python train.py --n_mels=64 --experts_per_token=1 --shared_expert=false --width=192 --residual_init="none" --final_lr_fraction=0.01
Rows from block 9 of a small sound classifier, named by matrix and row number. Rows with one number within an expert belong to one neuron, the router's apart. Each number is 500 + 25 x the weight over its row's rms, rounded and kept within 0 to 999. All counts start at 0. Numbers have three digits each.
Before each expert's rows are labels from the 100 clips, of 14976, where the router gives the expert most weight on average: "top examples" is what is common among them. Only what is clearly more common there than usual is listed. The data: chords played on synthesised instruments. In brackets: how many of the 100.
# router: router (model.blocks.9.mlp.router.weight, 8x192), inputs 64-127
# up: expert up (model.blocks.9.mlp.up, 8x48x192), inputs 64-127
# down: expert down (model.blocks.9.mlp.down, 8x192x48, transposed), outputs 64-127

# expert 7
top examples: the note F# (100); the note C# (98); root: F# (98); quality: major (28)
router.7:494484473480527512502501465482535497454552512490484530545487473466509552483499517461460485515487490480461529502517503508484513522470475547519476501491543541487496489500507490515541516546522527
up.0:486508467470491516506517498494514502482517511466456520509508487500461516495466489516467511545488486504474470509490539481456513485520483538518470476471506541496512474482471494549549501506497493
down.0:507468486533478477500483485467493504495504521512529507487486471498510489534503492519494521503491545497430508521476514472498490495513492502504456494541518463474468546516509515465519508548506485
up.1:536520494504443504460542522499498546500497470519510494537502478507543507494533485489507525507532482477500472481454509489462521518506456490530476531514557498477523574521496492529507522523526490
down.1:516490545497506489503452518514491492507463534541531490509477516538515423551500506504516487455468486495513501494503486489520539525544479506483504533526467498538442491465459483520520504498480523
up.2:540491502498473496461569513503490526521488453534501510500466461530538480512522496491503509504551465472501463481512499541479520473509520517518501493512530525494527545501506489506491527490533519
down.2:516493541504465515532511526514524506500501477503505495529463517479556489528472525478553550521513541498503525458494524518497522533549526494496503504504462485497499483500478478510522487474515499
up.3:479502501500517534473524511504520499484482515492480482514488505493464502489459529525578479504489494472497495503485451456491503504494539491522503467494466516533525435533497495501496470509452512
down.3:484499515479473547479510501494523494527517477473452486472506474488463541496519495515529532541508468506494500473511551473515507497443508480499512475501510482453541547494505537458530507505522477
up.4:484480475471509492492506480516449547509526503523484494442523467503536508516468526543496506525539451539505491469488483546517454492498504512513522459508516457524532532501503519493495502476514460
down.4:461534514483536499511501517513510518502486501475471486498483477504479502513453464551529482485492518535495470454500465483489475531506548483533559468505496496548503511537496500445480452541474442
up.5:489469441462477456488500486457487464513524522517509478491530504562478496516515484467477528519521443488499529523492538513469508513481503504473471485510495516478484490501543525510501511499528490
down.5:492450443486485476501508498503508485535463550517525502496524540507475500474513474520464470492486504494512491546503505471494496449536506468542478466532518530515459563496472489505473498533478498
up.6:473489432492493471476539493563518520504549457481463513526494511513491508495480512493514506500495450497467446486508491456485489494493478522523493511504521554522482531516516484512481550532539478
down.6:505458483511487499522485488495482501507534531479521484506484502483551493523497527539522502516486501490494502460522524512477485472482495466513525416497499453528465520498568458481497492538450463
up.7:457502514515536515512485503530547515500530522494501478486519490438487495466496530504496467499468540496492494518512477475507478496483502493517494507521522520535497467450509497516473483529507496
down.7:492509530521463508525455536511450497505516473510514515521495496520500511511505503514507554520483469492517475484515499529471510505451511531475479487513495454497500520543574485487510471503495500
up.8:506435503536481488505457497473520460477530508502522497489519492451482506494495458443444516511478496485489500520502503542495491547509460507528516520463476515472538480476483545544516527519521485
down.8:496477492488521512467450519558474495508433520499550547477499526536519487502548482488465484500489509488488468512500500533499506473501489548496518507547530480501458501514501570485527482485484552
up.9:526474489524530528463527460493511524491471553506450500516461474528500530492485550513548489508567500479489496516516487510495475446506525495487497453493525462506491529518488501504516450489486487
down.9:462511520502521495555466465475511493509511480475490479483483495533462490487475520471542502547452495543518500475507491502522487509482512449514534498486472515523536468513514470480480475501517494
up.10:472480510506527498509495505498484502496491525521534478435547501549501454504511457491517536527524471533512523500505539447523526557466499470496509480503514481502531515524529466489519526530507492
down.10:475508451477544509487490486520478479480456486491510529494529538498545491494485445518504528511512485510517490515514470524519522547454528474473482477519521484498552503491488536484496551502545508
up.11:533513529490524497498518532496543517524498465474466495523444488512503535487453514540538491498517500470479464484520529532472498469529500531494523510495497536527460518517509477522520493503472509
down.11:466489501524489478536550479459513488510542543548517477500537478512497523506508540470481526535530513464471512491501484470476532516476518459494526489522490458510536510496505479479508482490548484
up.12:549498490506455502438508509459502505499507482499510497521513468517514496474512488464469533469538445492500471474510551515491508497499487504530487523509532482474559568500495515504480515496530523
down.12:550530518509513501523488539539468526490468496523514550500502495525539469512513467525493508492458529532505482521516531497479522507544511541493495498501494495547472496495456506526506505481472511
up.13:505487456470491464456511468491521487486451493497458520515476523517484528529478487478502517498514458474488498538507504536501525467480498512458502480497508495476492485514509524514513500502520501
down.13:552513534524501488500481469496483543537518560537508512537524494556474558511503478510436474465510482526512503499514510484508520473489488503576487494500495472473523537517497495483491503507467526
up.14:453505502482508472505493466548459536486534491513478522472525503496541495473467497506513473500482540551502488491479487455518437528477466512540515476496510479523497505497513498493452533440506464
down.14:489494481505516500519507506475498525524495471456501481483534485444473454471432459484518509488512476555509487464500517510488489544474545511477532485492501481492515472479521509474500523476507462
up.15:535485525519503532510424511476497504499502507480513487500513479446500495518505507480471511520470516483495535471516508558511515524495481511504485537485465501484461478460456503518535499505475484
down.15:526507492467472508464472515516501460525467463511526482503449512516477495483571522495525530521538480505510471552474513517505552530498476518468467499468519514501502495504547495523493500470496533
up.16:539505512514473499546509517516541508477522471497446480507501502470499531487495505452509460502488500491493461541510468515498526485503487550513455504481493526533484519504484475552531496528534501
down.16:507455528544516499517529478511495469512532537552539467508489495526493503502500512515468531520479503440474489522478540474454519492530467498501468441511533518485480512518496471473536460512483517
up.17:540488556533501526494471524481517519464500520504503494484504464454484534484476497493497467482461485485487502497469529500485503525525498522516477521468473550493504462497456504522559484539501495
down.17:532489523510480497499486507472463534472488476535486529551497492519507522487516511519452552538525473500468473552509504507479542466509480471511486506497532472462505492465518466473499522528481536
up.18:472499499492493512493481504505454489509484530514530481453513508526521467541554440508520530530519486521544522512458531447496478526486505478510507492493526477487539480488494476485485514515484476
down.18:460489442509483516458482517523479461490460516526523499507523516489532463509488531459554518525515452495529501502473486452534520572518521474505506512518516477468548503505511483488501501493514534
up.19:518517516503467524498491542521523521473541498477430492496521484486486501488473469506486486526497488492495442497494536489495488504507478528538477532473488529529503510463511482525528489523518483
down.19:527481518474496479503429536478464486471502498515553517503505527456514513535529490516503521512503465482453505519527483507503516465516507459481509480500554495513523492523542490482554520511504502
up.20:518487534546527521518449517472476492485511537474559457509534441456500482500515481483502511493487530509515549471522480471527501539508462503514472549490504484473511472493458484504533490553477469
down.20:477452487460511500475494468520493500512458471476497519492462554515483469523536482465492523491482482505478451481477544517489530527485472529470507483495488506469512515495482522525495495498563566
up.21:541520525526534556516450530482500524512492514465526452512506478448503486509508464498477539517489535488483544482473532528509469528501453478527467507469497499493506472457449485487541479514449522
down.21:526521490457482470507500522478476522509504474480466456512441517503495510520520568508508509529501486472552469489515530515526524487503527487439505496524492531497500480495499480471517514518514506
up.22:483504525483492505529446503490531490480552511478469485506467500460526502512485477484492520510472476511477485511467511538473519499483480527521461519438480542465525486519477511515552499542526513
down.22:489472544502493484494472496472507495492495524522515476484482487536491489501500537519469564488497478497485462507496473505543481466491534525529490445519487452505493433487495492458508485516514535

# expert 3
top examples: the note G (100); the note D (91); root: G (91); dominant 7th (71)
router.3:510540488537517502521494505507495485513484529497542490526518467476489527508522489484492484442504551534465573468501481472503511527494515499528493544506482501524520485482470482491513492534442519
up.0:481517522489525526505529556555490498434490528491530506485514486486535522491532489479478510506497476489491448486500478461500497516474470537525514518475579476521474485528501494483498509523495546
down.0:503416515479532507498455471478493494479462510494515501499469471494537525455513505518540481491511467488550540518552513505526502536493469499520511519510480500474501479475508502525470475504474484
up.1:457518502499525506509481497528479455556464519521524506473500519492494490498533495476494497511525526491520532463484481510532544554529482484525545513480492488481537525456452514505510549497489573
down.1:519485498523452527477517450487501495521486527503517483521506472457505577480530499493526503509539491497533514505483461501498482485514474541528487513523495554487512472527513502492477499436504470
up.2:489526518460487518490471515514485468518492511517469522463475516482503481506476519484475515475485503519492489483493475490535503523526522490478517491508456472508471493480472484456495446458488459
down.2:512471488529474463491464537493490528466542505475522499513544494572471506515505537532513517471528528489480492519471508471542510450561495484528471519488541487481532529483458498542508524498443502
up.3:453499523559525501491460435492449523529438532498525513470534502494472456485489521501546505494499520495519524543526500473534441521457538477495480519506514484482550501508482494534522497523522458
down.3:492525511499510520540521505463522482494503503512443508486510488531488561539503498500523476509499496489537503476537483502514479492478528487469534548566498518503516538490533471466496507497516470
up.4:504496492521517484507512496511523480468484480502504493546521511489518521510522465474471513499481520481492511496483473483485512464496463488529531482520518523520526513520546529457468494521531493
down.4:504531527523539491487496474560513505500516451532509496519502467492506500487476465483530516529463497466450494501532541519499498535516548440456479443510498503515577519494518512497508463532551505
up.5:477541484537506501518489529534485475486475533516529510467493484506514503497536468475462504477511496480539517460482511510541486505510489517511555509445502494458505505446472505490506533530489552
down.5:524461488517500480495498477501488519443439525482464480539514472531512566464528501534447498480467478506556501511518462514507522495499470454541499472514484534472521470501509519522538518481481489
up.6:526501478480515439520506483490479516500509455461468483519533473491482508468484489522484503479486514523489507507498482486506484522455497514479506471519489552536485502565492495452469485492496471
down.6:515536516503494571522491522551503491489537458534489488463470530513525494519520514453467519498513507522483506531446512512503507514510505491438478435494493460495464517467468479513543490479504506
up.7:497515506504471522482509546505542482484504512472542499482504493558549482487543468474499548513533444488510479435482517497486539542545463496533508508479524492487503497509501469495531524553535551
down.7:526509523504505516500492483492491515519515504489507494515491509515504488477438447517519486485532479492490532531527504503478486504545473494518527521506485506505502471497503526536564475537488484
up.8:481534494479548506485501525550484487498444532482558482482516499485552514502523490478496502499500496489490518478449509459499482496521451499538509532482501493510485475469475481483534536502463554
down.8:550476536550464521461493516465541504530493511485522490501497493493481536473505484474479510463503484523556513516486478458535504516501485541555507497499480514484510436511521508503480512518458505
up.9:496530438538522495522466482520494504522468543489483504485543537464504494509496476473487463503486519492505567499493506552519486493491520465517502531439461535510534511474466508496524542465481529
down.9:497502497506440480519493503465524501504477522475509507545526469499467562523495483523489497465535492533552524488493479500535518463501481514535471526533504508494489459499490520497440502489502477
up.10:503513531455482509515529538550500543485514459514493533514514502522502550509476496503507458507493509488465465501495448478480511447499504563518502494492488531545438509459511497518519493473499479
down.10:497456472491482503448484547475461486496522530545482541505480491505505483487496478506535459496474486510501520524475487514466502442503503496497481506451498472490508485503542512469521479506476514
up.11:482492519475473504482494494456489502528514497541474526477501444519539494498505494537518462458516535539485536485541504486515488513493567526490497486531534501464469475518518476471467471551488436
down.11:494549508493476493501495513522490498540450479489507487520440543505490463497518520483506506524499487500512503505534501530537448522518522497485498461532478520518472491466513495482471575474467505
up.12:526482481473478472490532503489550469522516479485524466512484500486491517513482508508496499502516502513497525491535543509436517521485494491508519454509467542509469503533554496488495515497536534
down.12:513535518482508467504521477505562529484511481508504474463449552515493493506488469431509489515481484495498465521499549546477513530514536515437526449483475530545518531479496514531538508488522492
up.13:475470472482507500518510479477574499525465480509530482517519500497513509510497499505529452508508499506485530500499518526471521483468513510496511460519478528487504526512537502479499517497546490
down.13:493519518502439504518541525525524475498477462478494502477486528505463490514472520479521502541522485456490479508465556518520502519488478510430548479444484505509453491484508497528492509499535528
up.14:509504498523503517471486555499514480484507529518554502495510457514540456532523482483472536510516437484484473461489515482503517541506475512523494504470559473464532483534501486484525497525467559
down.14:480443488529501523459460535499469491507542500489522474484505487499511486480513483513530495531547493533496500469511496564479474526472494449503477478529503498543539481503549533496500479522476458
up.15:496540525498506505505512472493528497513503465472504520492524492476472499468507512438500505530472479518511471523515504472484476515519528468467496510513431569517465501522504569508490498432519479
down.15:494479519478470447482465524549478502503465529556500473491439479487519458489515524473522470550480482462497494530526495508515534491560478505476492473529482475455497570482506466546541533473515512
up.16:473517498487514461544519456469522482506501504512516527516523487483500513489476509524511444453491537536498512496515511486473561476482526522515475475538510499462462463492500508471498513497517516
down.16:518499515467542522448498510516501501477508485499497472464478520558481494501468490489504507545517470494507487520463495548521463537519511491492543492453507508450524531485479500519525513447537521
up.17:511526495501510456499488461502555494487513503538548483474523473493480529518501499470495550494474485544556501510507511528496534536523498500486513530497456480502499481527511517497485538495520504
down.17:474510501494453504549511491506486509517495494521500520466499543482515428449459494499475532513537484487491521537485490493507493487514499499469450544538533521506529538491508564523514527534518460
up.18:503484505478463471512537469464541545492462488497513466511502490516500507542507503496495507505530502478500531498509535526463520520514513528484487458494467510531480553521531510485498510492563516
down.18:495508490530491470540508507494537454482516447483509487463483493506516489548491479483501456487504506504499532477480522539469515505478497490481532490459510502501503516496542529555506521477471524
up.19:507524532531519497522487495524478497533489534505473512459495490477505501459502492473486506471476503479576560483451509513537478508515461479514526534463470500491509542441457525509500527492479574
down.19:536446493554495488483508484489485492476482523508496497548520484497517486473543522475497476485490547522565525478517487486544494512508474531523523486495510517452513491462481515476489536480489478
up.20:525515490516484453515468435460554515533513511509511479521458473518488493524500496445514505500469511509536549457488542511473514513464513512496478494495466509484509524506497513509521471509562525
down.20:483536475529475501466554515543490472486506461515514491458524522482502491472460514484485467532513524520523481519498524524469483496520475520449481500499525464494490536527470541553479510485520485
up.21:489528493482460501508514477506494533516487514548502481512508450466512496501460497536515489472504495508513519462512453485486520487508508468514505529507502492489472478519505513470527486498491482
down.21:471509530490502551535492504559492473485504511498486464481484557520488537497520509502475498484477463491495535556524495528542548505528497488523510515499497482474522511455448502529506485464492501
up.22:474518443520512513523462482497506525491470529480518490514494503490489502494487495473522513514488516445487521505489458526534483529469501433512472535498502476493526467492464508507495516516467510
down.22:492494487513519468514508465471502474474501499489507503497544504488461482452489505529445516476487529504490515515529480469534482501489490488539480516479479490435547476513514487501467528506534460

# expert 1
top examples: the note G# (96); the note B (70); root: F (55); root: E (40)
router.1:546495519506469520477469522468454535554457512512493513495508494462509460516447530484488511482533526511520528471483481533526486527540485482498501492502496467480520526493465519513536515489462486
up.0:490509504523500517474529462492463490528504547532524510528499520498501519503487512531482530467495443491538505482472509463512497505507531469509472489521501471511513530514494476476456566503539527
down.0:457477437471512495469515480475518505466497479487479491503488542542469528466526471517479533519463454527509491498478468520532474502470524457462515478503503500451527527484467515499500516487545535
up.1:477487500508528523475482488440510479488475509501536489551515533529497514543555519471483474491484489514506533508504486489511490495462508450479511495540535495479537512502503470464494494506504525
down.1:500490513487512496500506497491500478509505472478517501452481529498508507452521432517523519497492494525492464536492540485483496529508513505530501432528486529434490466524499481509452505510530502
up.2:544522486503529455499495524477493515527496540512484495458543514465500500493480509500500494474494545494504482538498487544475517492489481517503519444505526486537498469465522528482541495525455464
down.2:526533469467509471472494446514511506517524493499466537542526523524498539498476496550491469480498509472471427552468486460462536505485524499495523507490505499524473507561515540519515474518466493
up.3:523508487512471481491502523546458541480466471474446513498477460487479450464528538466499510486489521483480476516476467543509500540491486508454493479514508501497533514516469539543550503480491440
down.3:526489494512472522490520472494480457518524514485477493520519474508459566501452492552478482506479502495529466474507531512495512458535471494506501522489505490517469502514561528502485521516534466
up.4:512495523515511525484488521484536501493545494494506467491502482530492528487446533445481497525496502523513549507537505513515479479487517489477523462491467496475458510427521494501484503468505485
down.4:471458515511492495508490485484534496489517480532497483504458512507512539510495467493459534513511522464495525520505522481531526479475524526452496496488464546457490511479523450514510496484494497
up.5:471482510527493531573515496485592510496495480506504457515507550476440451535493511509527510513460497490499540469500505488526534531531503539484494517475443502503487511471517472525498501493496529
down.5:498467518506494537521527506494518495535520497485505529496482486492464477474519513470486459554551483473489512451523479469494484511517496498510459546511457503504489510527500486540537479501447504
up.6:475519527526496528526509508533502506499489510483494533526553575509483467542498465553496476491476494508527511494453513518527492517527513540479535488514481482597486509483481505510477504462519530
down.6:462500509465463488467514480518500476508447498522480489462442497522487515484498501497473529479465481474554493481492495531487464552507523509480529479499468464449518517489472537552527516493489490
up.7:515521473487510472500483461476494493499469527523480478495545428479549475477470565473486484485519482470525466483500469551517471485488465507535507483499504510455504494500484536489521500462473506
down.7:483525494531558501498517494482444502465500557523478469513536514499475497524504493532471490461548457510478465521488498496496491468530454499446514493464535462508509499500487527501516469527471512
up.8:488520433502513519572491526484525488500521531516443489511507530475482485520488491492510526530494521474501520527466500493545550555503515476506497521500489520483498440496468496548526536500512522
down.8:542505496476515522496500493505556497490517501494465521487518517508451533490521521480510514533501492476482527475540497483544524513532533444526477492511498484501538518486461467489516509504492500
up.9:525481541529525524504463482448502496497526549503533494500552511536525511508526505484512472515494520525501524527481500484470479493449511472506482498530505495523498454480521498495514471528466517
down.9:464494475484469482458496471488506476520469469525561556535517520521518497490528438521468478450473509450513500523482494449446520493513473495492497454512465530488490476496487542499556477509482519
up.10:473546453479497471526569491545498510492491501523472490531508520510483499524520508525548536532475499504512498495489494534511514477524514529487510500470502491530478503513525476524468498474517527
down.10:547480516489508535558477461526511490574480505494514529489528513513497485512494505466473507498473485531537508474479519495482528577535491514492453494512441492487494526528467517519537507517496526
up.11:497507492520485468465536496514484485524508549536523511522556531491548486501516449539537523481500438503536461482515515475499506489547505533526495499509478461547501520490502500469505515488562527
down.11:455517483496498506481555507534479502484499447462451541484487494485519474478499536467483490546518487508484495493510489538526500507476525488480469529488486467524506536511424500476440533449516498
up.12:489538430507522461501543456505521463507500520466480485481532550460460490490486462519498481539504521508466498507505449504476508484496490474503566511516512513541473430482495528507468473448542495
down.12:507490453443466495471506525482520494494504437474485511509479499467500483438460487467531509523494485511471440531507503522473480526490513501470518463546534506489508487534505496502481525458508506
up.13:526501467504514482549487480512523489516505506455476476511475493432478497508496543500490494512490522472445520492504457509529529502510475467491508495502471497489508462499481529485488471447485490
down.13:467542460486465507497525451499510504540526472504423484494517515530478508480476503543522511543541494504490478452529502449452499480514509494512471462530510495528526500540544535498480520495497468
up.14:467519485516501484480541487501472470517477527536496508487522495531532495493503471519516544464489459482561435477498530478523485497518509515542477514504536493509505516493480509500506548529545535
down.14:485486466474495500456539500495497478489491493517491452466525545506500473497470536492527497528534507535499509477518486468523503497479494439474459472442540508481505509518494502487500507459520492
up.15:483497477523535490522469504458511531510514508465491507504477500457466531498482483472510464569493548465449563512534505504495556485494493498519503513521482550505488460467483531485547453499488472
down.15:492511473482474473521518508476485499520499475469485503414555487533462463440496485525521486502494461495518495479476511480466493503467480484520500506526507500496507484475490529490468472492487511
up.16:457529468528515505497560473509482466514511530524493488507513544500533441501520476518506524455468472498534473482496523495524482509547486522535504536472497491508531498482492490467501534478534527
down.16:520522473496538529548542495502516480510467474477470484505503510509468482476490511473493521515514442510491491475530512469558533517447541498472500508507492497496536521502452495488502460481508512
up.17:510495525494511508469469465502491530526502509515487532502525510539523544510484511473482467487482506487516527477491494524479414505469491500492522487523536464486472510505522506483505517511532516
down.17:492508486495463483506453530538558466474478474554519461488488523497529502532478463512479545465475483495493500565517531508482511497553531476504551492523532453472469537467498507516501491508510514
up.18:471529506483505474525513485492494491515509545538487491505501491492527466465471524531492527524497464491518527500481490531540503460492499503528521528496515494492511491517498556464442488457519485
down.18:493481468469519502497504527487487498483472487481553482509516557505531477500516502494467515492499474501476532501495531494540535493464492479464495516486527458474525537462447487499492508550549517
up.19:506514454546495507550531494525518505481510492488463484509500561483443446523489511555536490499464505477506518481473494518547526510530509516503511519488463490523504479511482514554505517467500482
down.19:438510492511493551497567465502509477527527482471508484481488515524476503499514511478452531473475467475502521443524519483525495538512487445474497513509511509492509560493522536516501477491495532
up.20:484499448481484525513496484497519507465534493501473462492500530506420439514554440505518531518444495487500541489481510516512537556526528521481493536474465520530505497493490468550503516469495507
down.20:528483505533496522499515510520504485529509529477471505518507498513451519498533521510470522524475520475515515500483520502541513482507486486520493510498489541518468471508463534542493511507466489
up.21:468490507467481541540490507458580489478510459477521477531487495506406477530521494499518540510464510496508526465497500484523501497531493516493506537498459482514499507473480472507504487493460515
down.21:541497514519488502529522470505541517522491488457530515525508469513452514511536479495498460486512493503510497514481470447533515496512469520505470520494508537505484475525461477500536502508495469
up.22:534508522489475474497474545434500492559504489538493510494510522491585515438482503501476511508500469530530508478509517487497499492527501517524479525525456513524486513520526569476476497506528498
down.22:532485479497513504553509547525498474473466474459525489502499554467517478519537524513544542482483511506519492486504470526548495457468512514489504483496504480498530502497487528497521516472495539

# expert 2
top examples: the note A# (99); root: A# (98); the note C# (75); reverberation (64)
router.2:487486460523471482518466500483488494482520466560462495499478497533513446539465474506496493506469521527540504539501496508493488526516500491456466538512503509463514493539547542496453523518512473
up.0:547475501469485491500507529496504535487491466513480510538487497531503515508526539492428475504495489488490448508519506532488518461497462559474465515478488548494494526514501528541483501521526510
down.0:458465507508511514509484463477485470459516487466466467531511495514501489488479485489465545500483454501501533529527539489517486487503513478459496511467521487460535523496507522461457502464530502
up.1:488458497511479496472482538462503450473505515505496496526496463535511477520508464496525567512505443500521439507493502479495489507510500493475494509461501475475522549536547512473469516490519508
down.1:495471487453462532498492495526536489522522456445487529526481536486501473459486504488481502530497534504487518511479492521506484510527521511476541495492489540507518499492524510501510523498526527
up.2:457507463505505532526472521466558449461532520497500493506471530514512503541518452486529484531489482495493513519493492518533553512499487536449507506513498491496506467498552470518493471514505518
down.2:471534495478475485475515505470481480498510514466487490491504489435492480488530521502539470505497509569474481547490483489497503481457507458504515521478545486447491453503472516499488509498485489
up.3:451516496497478481467519463476520450471510537528507485520508493525539502514500509537544533514487481515524491477493494489505479475469496449484503495483549470508542476534522503447469489502517486
down.3:549454529491514505484494509513507514517474522482525513565466492464510521516534571502489497500493494516484505489529434474471491511485504552532528494533470496501507468521504482491526463495505510
up.4:519490467510478509521504519466566493489501481546467503518484525488503496534504505481498496546463469483494500521523527536509538509534487544407463546504466534469489487512500537563506503525530480
down.4:471513477508545504496519511497510500464487518480471520500506527511509477525489527484545565568507500489487458484522481498519528518466516479491463551521534506481520494528510500487471511498538435
up.5:510502526514516505486499486518454520528504495465521506477547538505502515522476497500488449478493539517488525520452489530488532502478487491504517457488467476513440491466502496504524513464462481
down.5:477530494487529511478513491534506506558460451456517493486534536508501503468470457504518442510545514509500513493507464479496504531477508468489536484530524514492495481506480498523538464489540499
up.6:460503461493477450518501468456525466482500532476494482452513523471474482505477498481534509542480516507520568497515469539514512524481513442513533540510498486504501436520503523501472469507491499
down.6:529513534518508488511496498492481494497476498487535506526498488469494489475546506548516514519521518511447465507498464475517533499494483531528488470536539513499453475477453458480490475568521498
up.7:478537491503507489476489483558436525520505518521526503520521478495520494455487480511538505479474513498522459521493502488493446537453497501545498524491571460504505479498534480494507555487523531
down.7:491516523526495502496518469501507504569502510502502504514489456551533568519497467526457488468518498471534524521476539502481485486525511534562438531502510487527468573474500533509538476519493485
up.8:545472530526483489493542512504480558513478477521442476497466508505503475553495551508511437508519508532509516528487485559553513493494488483451509488476482492520471503483549560484496510456518472
down.8:477462455505512498527452495484543504489474517469512483472548511510537503547513496453533524534467492488513478502503472513524527486478512460457473515518493498493519489499451502493481451512455491
up.9:527465498462510509504537547508539491493452474491481449539471522512517527527496557482487468514551488468449539513506495542534538454478500491475478487519475517478468516489494506485515464483506496
down.9:487483514558485488536482479490504498492506521521493459505473488506503486555524449480509494502474477487547514511497488547519474488459506498492448582492513498473505503472517502530492488509496505
up.10:496477506455500479479478510498436503504493462499508529439508511538523450485487472517425500501490469507521473523523533507489465555502483464485506475506515482502493539507496493524488548481531492
down.10:511490476493536509527443487480522488491498507491496492519507481522493499532498471482549541506461512481529505500503529509514527517492526510508466507542503469487541479543518546542517476533509511
up.11:461523494482498467481520463521450488493503500511510498494502468548547525454442493513516516505511466526531475515453522526481455498479509508462517460507495459509502491539550522462493506475509498
down.11:534467540504495509471496510484481480514450514458507517504499484494512546508504536500486485444473498542520507506514439483460522506543463523523471499536477546502480510492500532517521539531506484
up.12:498472511485504529509495545493530437506443473437515471507510523496461534524495510465460484515525498504453545484513472516524536459501509487522522485488481542482475531471473480486500462489474503
down.12:496479535511492488489490474509510493490528559514506497512507456516460571533477496520469524456499495475522480501526533471493499453529512533539482473510511482500459504492511504499515509525485484
up.13:496482449497488483523457558495569448459495504501500500509493513512488487519508486501474495549488496490501500507500494470477525508495478521460472510485494523487501463509509494538501470534485509
down.13:458513494452509487484522518478496495483508454474471522509489537460534497512461481534539507502528482551534463537512486501487455488469503503514523545504514439489518494531461528504468520519496474
up.14:535500498518478495529526480503506573496504503530479478519470492492496549547509518510504433481462528491480497540475498531515459477526488538457464481476476510505482504482518530555498518480509485
down.14:481489483515530515502476500506502468472496513464520499487530502535513442517496509511497492489518478509479505552520465510530488464461497467479476513505516474465509486503499492460434480487513495
up.15:494497461529524466507485509476500423465480530525464475500498494519495516532460489512511480555493503497481561493493497521564497540471470500476498490463512473513473453499513475505526495531497521
down.15:509478468498539490526505516520518462496513481473496480499512493460500525445479503505558516524523515491498495529504473436519520494516510499512510508507497509490532458518498505488504484463513543
up.16:474465489472484498479511539485507447488480508507512524531511493522527463471486484491478543505520462517509475471479500495486474487472463507489519504495500471487515534553534512458491514470485485
down.16:537472530500492542499499498496495500497464454484514528507465493529514518464471500473521502498507524528522486470509515541467504495528511529483531475536497503465455516532537505527483474484537473
up.17:556485501507510466537548493471478554490497496497488469513510543508503513570548541532493447528519517498492486507507493501555550476487511495481494505476505504497492491504519511502504506480520494
down.17:487470494502481492536477510449495473498497497465500511527502494515499513492557531486540568528489500487548521529542466519506528506457505467484488555487527514502549499501454476496470481502506520
up.18:484551510531488498516548459566455547509523488517527494507504490516484560510470480539505470432481496529498451510485502531507477455490505521532507471475513482520466496522499501460486494470481493
down.18:491470501552500453460527496485471508498514527487500523511530497527506484512502493535467512432486486501545499492518457498502513486503503516583460537527547486489526537496518538495510478506483506
up.19:547473523540490514482485561511458553537474465492480508494480516516500472533507508475472478496522496462522452513498555545529495506524503483485477526485449494503505556514488525533487493451528492
down.19:489521473485528521522470463471486501479536494498480524468461517508487469490511492475504513547489446504498480494475543507487516528510550489505492530475479503499490520493503512511526477503480503
up.20:539508498486469496514536509478511510459488500551470479512512499511469501545532557497502458551505491462474512517509507521550546455463500522479485479518494523470469470468527539526502526475527499
down.20:472492486516522459516469482482508462475478484456484509487533459496535498505528522455530522527513497466485517518570507507506507423498471467461478562515508500490501488508510508492480484507515512
up.21:490521538499483467493517485528479566512526465513504485503490480476524522490430505553506465435491529536493501512487488532521462475515521511501545505470490467531469484508540538462467509442496465
down.21:502478488482532469522519453493512500511463514499510495509552492518514513563508449565467498459464494515473504523504488476489500466490501520509447549495491482515512504490524551485471480526446500
up.22:440507488520493511475505475527462528495515492518496470524465449474519518482454510501546499514498504504511504542501489536491477497445485484474509488496533472516510446517509502477481502503495490
down.22:535494550514505523477511515513500512498493511547499526494501544521508510520534460521482494454464522507468493452506447457472507488535456508516509472528481514516493497469500481502566510527498536